{
  "arch": "resnet_bottleneck",
  "image_size": 32,
  "horizontal_flip": true,
  "activation": "relu",
  "stem": "deep",
  "projector_hidden_layers": 1,
  "optimizer": "soap",
  "precondition_frequency": 50,
  "one_sided": false,
  "l1_shrink": 0.01,
  "lr_schedule": "wsd",
  "warmup_steps": 330
}
Rows from block 7 of a small self-supervised image encoder, named by matrix and row number. Rows with one number belong to one channel. Each number is 128 + 24 x the weight over its row's rms, rounded and kept within 0 to 255. All counts start at 0. Numbers have three digits each. After the name is the row's rms in percent of the matrix's.
After each channel's rows are labels from the 100 images, of 14848, where the channel reaches its highest value: "strongest on" is what is common among them. Only what is clearly more common there than usual is listed. The data: made-up ball-and-stick molecule models. In brackets: how many of the 100.
# convs1: 3x3 conv (model.blocks.7.convs.1.weight, 96x96x3x3, standardized in use, each kernel summed), inputs 0-95
# convs2: expand pointwise conv (model.blocks.7.convs.2.weight, 384x96x1x1, standardized in use, transposed), outputs 0-76

convs1.20 063:116086166135143139219126125116141135131116126121126133139105120104068128141136108116124153108128141113104108135128065128154095167137120138171129140124096107123128143101146164129113129137145099108121139118111082134134123137148108105129131144124081126144146164082134143142127066128138064130
convs2.20 092:128132148125129127132120101162255127130135123132148126124128131115130135127133128128129171125137126128128178128129126131128126129129130129132148127121127126126207135127128128128173128172127137129127129132134127202125125148129126125
strongest on: dark backdrop (100)

convs1.69 127:151127145139131148130136132123139126120193184165151184149137142143136135117118122096113123123143130116107125109113130152123141127121116121130122141107131129119117129140111124127122191179134116072118100145110105208147137103149139078203192154129098125112134138122147118128129122127135123129
convs2.69 083:111125131134153146113115124131164128123126132156134136133151159120119129152118144144145083134128139189167130136138000134128151094106113117129126147133130115087128128139120157151134139131156127116118143131122118126124142129128151128
strongest on: small balls on sticks (60)

convs1.44 060:136122126127135108123136128120136131117137124125127135126130130128143117123124128127108186139128121127121116108120133126136127130133122000170133121130124128115136127126045130136122138139130129127125133158126127132146132131121143114052133130131118131129137132151119127127159145137121129096
convs2.44 043:128124127128127121132130129164130128128127128128125128128122128127127129125134129127111128128136129128127128122128128114143121128132132128129127128128131128128000129123128126128126128124126145127128128123122136128129134131128127127
strongest on: dark backdrop (100)

convs1.86 121:137148150127167087173135139143159140132112143135124116141136114141124128134163125146094192147141125130117161098108182119183142147152143152154149129137073112052131132124194144125062138135132130125140126159129130129121143133134114099129120104129109127129127148145102140110123148126087111095
convs2.86 098:131144141104129136088118147120255126142153110120185116109139140130142086119143146126130154106106137122134164124129139129130131128130127127155124121095109122128099129115134128130046131124130148134128128156153133106107121125000116096
strongest on: dark backdrop (100)

convs1.54 047:133129127126198100129102092135143111156141119137113136121162117119127149144123138129101116143116150126137127114127133125137123129127117110160120118124166140120139123125208115107137111140119155149135144149110112130146122131126116176087159118194137072114138120148127123111158134229091101112
convs2.54 024:128129113127131130129124128127129133130133127126058128128125122151127128126129128128129129127128128123118128114128129126127122132122131130127129131126132129128127129140131125127128127126116127122128128124122141128127129130128130120
strongest on: dark backdrop (100)

convs1.65 045:191143124128145097076125130108129128129131120117134070122158115112158117138128129133103140137128126130128127140127174120138176138137119136151143144111167129154123129121169168121133151114132157144132128162115103122098136065167137106169103132141126083095152104135134133143108131084041123132
convs2.65 036:129128123128128121132128128131132132128128128128071128128127130127127127127128128127125128125128128124124127125128122115128120000129134128128130127129128122128128128122129127126127128127128134129128128122126155128127130131128128130
strongest on: dark backdrop (100)

convs1.73 112:149130112102109146124126125134137124196099145120083135108151120126120172101162142150127125148126105140141125117112138107139166117127118131139147138113127124131117124111157133147100114131128160160147145103097169090113073159154149231144082103139167106106127134105109113107151126136107152120
convs2.73 098:129132130117128128194140097141045130134133122164089126123128131112134154125130128127124127122156096110126115142126218127127126130152130143106140128122129141129054128125129128122127129128127116127130128132132130146122119175187125119
strongest on: dark backdrop (100)

convs1.40 050:139152137121112111192129128127129119038123130129123127128104159106087130124129124128118112126126125123124119063120123128123134196145125062157136124136130134125189128126186126146125139128108131123124128065126108134140123132137120103129132133099115127139127081193123125131167139133118126117
convs2.40 072:126125129129128127128130128131128129127126129128124129129127128127126130128128128128127110129091130128127117127129123128128126135125128128128126128129129124128128128130128127127086128127127118127128128126124143128128133126128129128
strongest on: dark backdrop (100); small balls on sticks (60)

convs1.62 048:128127133131123122130125131150127129126223255125126080136131133128142123127125127132125117131127121131129126124102133126134128128132126159121126133128128134127129123123147128127128141113126118124127122140021119151126134129115122116065125133126122107169129127154090126124121169134124152117
convs2.62 048:128128128129128127127130129138128128129125128147130128128128130127125129128133128127128127130130128128130128125125119128128123128132130128128128128134130128128128139124128128129127128155128173127128127126123125128127132133128130129
strongest on: small balls on sticks (70); balls: three (34)

convs1.79 144:144113115102120099111115146117112116149099112140097112136152082115108121121148140125124153154152122143108152133100122103145145128106140141118135146124106137162116131149147154175152121085155174147146136125108121128106114159123121173092072103114177040069144158129147142094141120134144140125
convs2.79 173:130136163117118125125140133135114130131130123130124127128127130120131151126134137128127210117223042135125117140126125222134128126124131149090132128120130133000126131126141124120129128130135077129044127131136128096121120186137131119
strongest on: dark backdrop (100)

convs1.29 077:167126139131127124142145137136125135145132133113118089135124121120135159142131139127098133140124147128126130126101128135128134127125128136128076132129128109133123126134136128106019182169129137115123110133030137138112145118115136118162168119106115106129126036140126116123120136129100098101
convs2.29 077:125128128129128124130126127160128110128127130134127130128132129055124135130126077131117134132128131122129129137131132127129125097131131140127128132125128130126128133135129130127042128128123150126128132127125125133129125159129132123
strongest on: small balls on sticks (82)

convs1.93 049:126139137118130140153108129120128135123146132152112135140179107131154170126137117121150128127129123078106128131136130117120135131235123118179117113126166174169130139127196132127126089134127134129128190160122119141168134130134112099096151122104129090111112107139144124112127098128162167130
convs2.93 044:129140093128124126129126129255128128125133124126134126124124129129130152126131127127126128123129128139124128121129133127128122126128127128128129128128127128128128127126129127125128128127127182127128128129128124127124128131128128126
strongest on: dark backdrop (100)

convs1.18 055:125091131137134157165141140119139126134114157111128142139157177141093098123163143154144103125106129117152129160146125120120141106133127129132101124130128109205137126091075132117125130113102129159136127117154132139072157116133136133143120128119138111118126063141139132155127092148147228149
convs2.18 051:128132128129131123130124129137127130128125130130129128128128125128125139129129128125105131129189130120122129126128136057129122129122130128232128129129131136128118145126132127124151127132117255127128128128119133153127130143100128131
strongest on: small balls on sticks (72)

convs1.15 118:136113161136171142185129135126126133141120130119104111118117075086112129140145130127095152152120126121108145129122168123163149145102128135147126161135142133123115125160229118117154115139116137058138135098112111109129108154158101092110142115135094111123152172130143149128123178146129105136
convs2.15 169:130145156110121128135141138189130142139145112130151120111130137063141126122146126127139180112221121150127139122124057089140128126133123042128177124109114136130130148118149129126143129202122130135124126153146149141111114157132117108
strongest on: dark backdrop (100)

convs1.94 126:146136144136107158129166133132124115108157166133156179152114115116144117133147116120140113131121117151138138147153117141113117116131126111104119179129140128162152172143066098142069174163124087118101144148109123193146137084119121117187155139133122098120150109141150117146109098155134094145
convs2.94 099:121129237130138136072121173125126118121128134125128135131137146135122114135125113135130196125125129128141133110135121180142143255111127131124130142144131121134128128132127150141153136132143147119069135126131126079128125130129146135
strongest on: balls: twelve (27)

convs1.4 073:104152094085161110143150142136125120132112109102106131115143158144104112110140145124113156134124129136141133109111128104144132118143127127145156139132118124120128130134201116145088093099145190122146129121132158082162054139095122129115079140114171056137105123125088107101126119103112132132
convs2.4 101:129136127118123127124123129090046128127130123130114126128127128129130135124120139127124165120145182133127123139123135199136125128134133124131133128131133126128207130128129127126119128118131124127131127127136124112123127173129129123
strongest on: dark backdrop (100)

convs1.50 097:126125137120159113211132138121123152136122128143117112129157107146156128119145129148115187117135102127125139092126168120160134133133119139194139117155098098098136133120220128129041112118134132140149139164131132105125114155139129107134112100129144122143122141161119129123135149110129151103
convs2.50 060:130143052101130129106118128123132131138155109118138115106141132154143127117136129127136086103057255152137225122124135119127132126120124134128155122096112128128129110118132128130166132120130168134124128152154094134103115099129119090
strongest on: dark backdrop (100)

convs1.57 066:127121131139145134203123136127122130124128107132116104151142129123143090141160125133081141140130117132129139074109141101135128134143130121130126131124142116101135127121217156126145136159113108156126157187150124101126095192124113144122161139119123125094141169158064119128148121137084156111
convs2.57 064:130132090117126130139119127097137131132138120146134123119135130128133131125136128128130080120145128128131131119124128130000124127127132146142128128117123131128134126121130128128127128130128132130126130131136121136121125113128126115
strongest on: dark backdrop (100)

convs1.55 066:124131135155134116161123146129124116139000123133108073120142079123133112130124141135100123135111127138159202124126127135120122121106124118144113122114137156114125124123218184111126111144127113139131141111109100129120129120122110153136155125131129126120114167137133119128127117126148127136
convs2.55 064:130128129128127129129130128127130128131131127127128128127131126128128129127127134128123129127142128123122127129128133128129124130117128129121117129127127130129133143128130127126104128126129134126128129123128127128126125148127128123
strongest on: dark backdrop (100)

convs1.8 058:127128121131129016154144140136126146147154167086134138138122120101124090125136148122118128127127127144108128063057140108137153123139122128127114137133130140105136145127084124131095157186126131174131119148124131140121107117114109210098137132130112128119127136124132127142120123114093121124
convs2.8 093:127128128129127126129130128129125128128127128128128129129128128132126127129129131129128180130146128128128128127129137128139126128125129128128129128127129128129128128129128128128128128128128137127127128127125127129128131131128128127
strongest on: small balls on sticks (85)

convs1.1 067:110125134148117130140115120119133117144103130139111109135139122115115166104045150127103127120150117133141178097155153100138132124130103117138131149128170157106124141128164114155079117056107147104114148149101134125116125154106133170165092135122153096146155123126123120131132148131042157143
convs2.1 091:129127106128130130132132143129128119127126129116119129129126130112126126127131134128128116129133255128128128128127204128172127127127129145130132128127130132156128128128127126129128128111127128126131127125124132127128130128126130128
strongest on: small balls on sticks (62)

convs1.76 101:160114135125165120179170142112146109119118114108117115116120166138095128141166130151102170146128123127140153107112164111165145130155120150136142115130113133106127140124236155127084135109126122155127138128139121082090087144130136110130121138114116113196125162142089123137134101122132129127
convs2.76 101:131156124109112128124128109131124134140145116145115120117127135128140133113138129128126109112126129120126146132125137141128126129132126179127136124112124128128139137119142126126118129130143127131128127143145094122113117161000125105
strongest on: dark backdrop (100)